config = dict(
    train_examples=26041,
    depths=[8],
    adamw_lr_other_params=0.00088,
    final_lr_fraction=0,
)
Rows from block 3, named by matrix and row number. Each number is 128 + 32 x the weight over the matrix's rms, rounded and kept within 0 to 255. All counts start at 0. Numbers have three digits each.
# mid10: scale 2 width-5 conv, dilation 2 (model.blocks.3.mid.1.0.weight, 64x64x5, standardized in use), inputs 32-47, a 5 kernel for each
mid10.0:128134128102128128128128128110146131141165187128128128128128147115108160214128128128128065128128156128128128128128119128170128128128131103113128101077128179128128128197128171162143128128158128128166149128155128122132128128170128128089088128
mid10.1:128128128128128128130128128138128128134128128128121128128128139128128128128100102190114128128137128128128128122128128128128128132128128128128146128128128128128128128141128175128119128128181128128128128128128128122128128128128128128123128128
mid10.2:128133139142128128054003011071128154128128167128112128128128128096128128128119128128128149128128073128128128110096099128128175136156156150128106128128099145128105128128092103128128128128128128096088128128128128128135128099128128126100128128
mid10.3:108128120128128128128128128128128128129128123129128128128192128128128128128090182128128171129128128128128089107128128128110128128097128135128128121125116128163128128128147095128128106116128128128128165128160128133147128129096081089128128121
mid10.4:128128193177128128101128109104128128128135158128128128128128030031056075054114119164132142143128203218128128128131132128128128128128143128128186128128128049049073101128128128128087128175174145128128207255203126072065075089128128128100128114
mid10.5:128136119118128128053078092099128097084083077128128134128123128127128197255145169208128103128095071064056110106106099128120128128128082128128128123129128128149128128128128128128000128128114128128111093083075043062080090092128128128125128216
mid10.6:128128128128128128128126131128126128138128128128128128133128128128128128128102109188132128128128128128128128128128128128128128128128128128128128128128128128128128128128128169128116128139177128128128128128128136117131128128128128128128128111
mid10.7:100089128132102137102128118146071070128065044128165128129128128128113128128103112097072061055057088067052129128128128097128128051051065215218217160128128129123128128128097097117128075128085128128128182164128108066128128101128143153137139128
mid10.8:128128128128128063128128128161128128117128101128128121128131128090128146170101128128170187128128128175117089128128141128128128128128128128128128128128166111124128128128128128128128128128115128128106128128128128128128128128128125128128128128
mid10.9:203129128069117128093128128128173128122128117128090128128128165128128089128167128128128128105128127128133128128106128174128128166128104128128166128128136128128128128128166128128128128128128128128128088128128132128128128128128112141143164092
mid10.10:128128128128099069128128128093128128128128128156128103128128154128128128049128128135128131128128128128128142128128128128128128113128128132128128128135128080128121128128128171128128128128128128128122128128128023089128128128128237128128127115
mid10.11:110121128128127171158125037001133128128056128128128128128128180148079142106158170164128128087128128128128153128132093056128128128189169201203128128128128123052128131118165144128128128145128128184030046036128117090128128079128157180128067064
mid10.12:042128060091128173148113182128109128128128044128111128084119156177128128107128177179150135196174128112236127143128097084128128128124128176128150128119128091082033090128122138128160204185154128119128114128128157128134107081078128128128128182
mid10.13:106128103128128071076128128128128150158180128128128128128164125134134129128076128098128149128128128145184000128128128128184128142123127161140145083061128128128122128068128093128182128128128106120107060128128128124128082085099025083128141154
mid10.14:121141128150128146138128121128128116128128128059128128143158128128099082069128128127136128060062087148143087128128128101128128128128128130128128124126128128128128128165174126128104128128128105128128128128068076138128128129151128118137128196
mid10.15:186129128099128118139128128128219128169123128165128128154128136194128128067128128000179164093078128128254171128128128118128128128128128128155124128100157128163128111007128083208116128108117175205173143128148036128128128173128128222139093011
mid10.16:128062128128111128128106094085101104137118113092128128128128097128179180157128086128128156180128213224255128128128116107128131152145128128128128079089171158128128113128125132124142128128128128128055074128203228128128106110118128128128140137
mid10.17:128170166128128128133154154128133180182120128026121128194231138128128160154099076095105181221128153128113092080128138162128128178128128128061120128128069127128206194128128115128128089128099128128255254128005000128128101076124073097125128128
mid10.18:167128128108100147150128129122128118115123120128128128128128128155132128128076128132128128128127128144143158147128128128093128128159147103143146138138128128128128128128168175144128128148144149148121128105128128128128128128123128128100085091
mid10.19:118115128128127182128128128128128115128128133128128128097128114094065072064196175206223222121128159143128117121108107102128128128114128088094096095106128128068128128115143162128146128138182157153131128128128128128128128128106058056051066084
mid10.20:132128128128128207198189180174142135147182218128128128128128128128128087036083092095080075119128128128208128136128128128175182128128123177194187154128128128144125090128128128154138149128169154126070072090104110117118091100101128128157128128
mid10.21:128128128128128128128128128162106109102101093128134143150128128128128138128128128128134133128155175128128128128128136139110128123121128121124128128128128128128128128128128128128128128128128128123129146158128128128128128128128128128146128128
mid10.22:154128128128152128128139146126128128128110110128128128128154251239225230245113109097080076109089074059043140141136134126128128128128128077098103084053144128128128128148145128128128128128128128128113113128128128090128128128128128128128123115
mid10.23:128128128128150040029017034128128128128146157128127132128180115083062049058128148148143152131092078128108128128128128128128128128128115084153206190186059054049057045083115128089088169160128127128103128128128183062059060077066128112076107128
mid10.24:122154128128128000041042072127128128120128148119149128128128143162095131111128179216128097166142183205189126128128128107122128128128128128128151128128128128070098101159128128128126150128128128128070133128108128128121093067079128128182128108
mid10.25:100128128133128128163169194195143128128128089106125164137128128211128210220095060141128128128152128128126082128128107128128128128128117128128196223128128128128128128103080162097068068096099078050118128128128076103128128094123063128185128255
mid10.26:129113128128128150115094097128085131128128101128085066128128168128078098128128128127105124141128125148176114128128128141197183149118063206182128173184070110174128209255219197128180128128219195128109107128128080128094077128044128128062092153
mid10.27:128128128128128128128128087128128128146128128203128128123068146128128132128017128073128128128128139128128180161128142133114128128128128128128156128090128128128128128128128133128128128128128120114128128128189128072128097176128128128128150144
mid10.28:098113128103128197146128097128103128128128128102128128158128068073128164199128128128207165128128128128128138128128128128128128128128128128128095082083128128128128128128128104091128128145137128128125128128128113042034076128128010053128162161
mid10.29:128176137109128128110083052019128128128128128119128128128128113078225180128128128128152172128128123128128128062128096098128122172163227128128155128128104106188174128128128090103059164142128118128128128128085102125159128128128100128128128149
mid10.30:105128128122128099103080075063086089088128087128128128128128014045050128118110118128128145050040043057078128128128128128128128128128155195128166133137128128128128128108128144128128128133117100117128084108097086128128094128128128146173184183
mid10.31:128128128128128128155153160164126130142169171128138128128128128128128128128128160167153128188183174184179147128128128128162168156166168128128128153128112141135127128128128122112128072090102100082128128157139159049053071077093037050067060059
mid10.32:112111163128128128079128128128128145154134114074128128145128128206166036062128128179165177128128091070107128128128128155188128110106128128107128128159128128193114140128128128128128128128128161128118078128082128128130128174128128128128195194
mid10.33:062128128128128131165148145128128128128128128128128076128139084128107128128128128128128152128128128128128128128116128120128111128128128123136128128128150112128108128143129128128128069128128156123128128128128128044107091110128128128155128128
mid10.34:128088128128128128128128128128135128128127133128128128128091128151128128128138114128084122128128128128128128128128141128114128128128128109126128128106197128128128128128128103154128128135075137077128128128121128030137175128128128128128128128
mid10.35:128071101128128145128128128128167128187128128128153145128077063066126128128128128138132128128128128128128156170128128128098128128128128138128104128157128128107128128102130128128128128128128128077164128128128091128094128167157128128128142128
mid10.36:114070128128056128162128128128128071128105129068128128063075130121128075087113128128099128128128087128128121071128081106109128119161169121128128213255116128128090128128185128128128065179228185160105085128128109152128036128073255128128128147
mid10.37:128128148128146128128128128128128096128128176128109128046080128104128128128128128128119078128108128128128128199128128159128128128146173151139128148146234179128140128128128128128159048072128092085022097128128128206255236189180128128192128128
mid10.38:128128128128158028014021026030128128128101080035128072128128128128128119128128128151143149079128128128084128128128149128128128128128128128107109083064128128128108116096091128128128131126119111095120112100081068088128128130167101128128128164
mid10.39:128128128128128128046079141164129155168128106128128146140128117173203176128152072128128153118153194205148116128128128128128105108128128128128172128128123133126150144186128128206128128128128097128128128149074112128053097098128196112128128128
mid10.40:128128128128128189163152196247111093070111121128128100128133128128128138128153128128128101170151176156128128128128128128128128157128154128112152138111182128154082128062062092074080128128128128128128128109128099128128128128128193139127172242
mid10.41:128128128128128129136152166174160160153167156111128128113117193178186188212128128128128128128128128149151126128119128128128136128128123128128137151146128128088066059190128128128128092105101120128230171128128159067067128082128075095115121109
mid10.42:153112128128128128128128128128099128125128160128109128128134128078128055128109128128128128126161225211247223128153168188128128128112128186173212221236128128128139106128128128128128128128167128128166128128128128128128128068059181128128128128
mid10.43:128100116128128128128128127128088094114111112128128128128128128128122128128093128128128128069089128084083128128128128143113128106113128128099128128128202192191195128120128128122125128128128128128038046049055044168128159165178120128128185128
mid10.44:128128128157128060042047076090128128165128128128128128128128128128076088087126129128128128083095102120126128122121128128153167156128128128128128128128128128150128076139138139128128128128128128128073090128128128152141141116116128053050081128
mid10.45:112111087055128220232216192191128155132095128128128128128128128103074033058128160128133131074053128045128089128128128128096128128128128135128128128128124106109085128094128128101128171162128128128108128128128128094128128129096069079101081068
mid10.46:128128128128128137128108128128157128128128128128128128128128128128128128128128155148137120128128128128128128128117111128128127128128128084083097100084184148128128118128103120131128128067128063094085095086077048171200161210128200161128128125
mid10.47:111128128128136118128135142161128128170140151128128128161206114125142157200019058106128128128147128128128130128128201255168146148137131066099128192128058059128114151103102128128128110135128134128255193128000000128120122128128039128111180197
mid10.48:128128128128128153128157171205126122091093084128128128124120139151151189192083128128128128128094102128128130140144128128128128128117128128146165178161173128128127128128128101089092111101105093087128128128128128128128128128128133142157150140
mid10.49:128128128128128119128128128128102128128100095128095112128143015024027040060080128128128128156145147167180128119128128136128128128128150128082128128128113095090104121128128128134123154138128128128128174156127125128128128119112073128128128128
mid10.50:128171186128128128128128128219128199128128128126128128128128128066099128173128128092096103128128128163128088128128128155140182128128142226219209214199128128128128128204224184165144121161158165148092116110079091128128128128032128128148128220
mid10.51:113131128128128023057097128113128128128128128115129140128128118133154145128128128128128128207201186187184098120128128128128128139128128073128118135127108097094081075128128128128128080106114128097155157189203128090128129115121161160153129128
mid10.52:109089084082128150129128128128080102134161128092128128128128128147170135128109140126125108128128192194255153130133142128128128128193206128128114128128128066096095113128128128128128140125123128128128133136162128128100088108085128128128116128
mid10.53:128128128128128128128086072046132117128128128128128128139127128128128177128128132128127128156128128128128128128143131128128128128128128108128128105128163131128135158128128128148128128128128128086079071128128128128128128090125114123142140128
mid10.54:196198200214128118082067059048128128107128077128128128128128128128136128116151192209232255128126128128030120142128128128128128149137144128128128128128073054128128128099094114111107128113080069051090113128128128128128119128128128128128128128
mid10.55:128128128128128255235223192208128130137128128128128128127122128128128128128140156166151154049081091054032128128128128128128128122109126167183186190204190128128128128128128164128152128197223226203095128165128114128128128090086034027035024025
mid10.56:128128128062065049073090128113128128128144094079127128193184090107128064021014079070145128112128159147120102128128165167050062056068069128128128110129095095125128128128128128102054129123128128128026077128176212192106128144121047128149167118
mid10.57:128149103055128152186170128154128105118128118128112097119129128093090091128100133130128128246215207181128128138128079094128097128128079157150179183198112128240198128128109128128181109128121109128128128128128128131164128166128061081128128128
mid10.58:128104128128128128128128120075098088102128132146153128128128131128128128073141121174118047127128124128178071088102088077128104128107128128013037074078165128224128128168121122118086091128128209128105128062066083128129128128128196128171149121
mid10.59:128128131133133179203211207214128128085128128128128128128128128128128128144140148128123128100128128128128133128128128128128128098128128128117103108098128128128128128128128123116137128133115096069128170190187172128099090128101132126128119118
mid10.60:200177171184184142128128160196128128128164180147130106128102226191185196213128104078106120009038045128032153128128128216187172171180195128085128128128128128141140128162128109128139128128128128128158146179162128118096098083128128048039071128
mid10.61:087128128128071017025026022022128138128128128060072070128073128128128133135119128128128128123119110116130086128128128128128130128128128155134130126101128163166173196128128094128128128128128128128112075057055067128128128105128081089128095081
mid10.62:128128128128128175128128128128126128113116128128148157130128174187159128071128128128142128128128128152212171128128128156128128059100128127128128126196159109062128035108134122128128183128128128128164128128128128051051069128128147128128128128
mid10.63:090120128099137128182128168152202173157152167128128128128153128128129184213100128162036070190163189128106128154128128199128128137128121128195187128128149128121133134213150205102104128142158084062047096128151151128187171128128063056075128150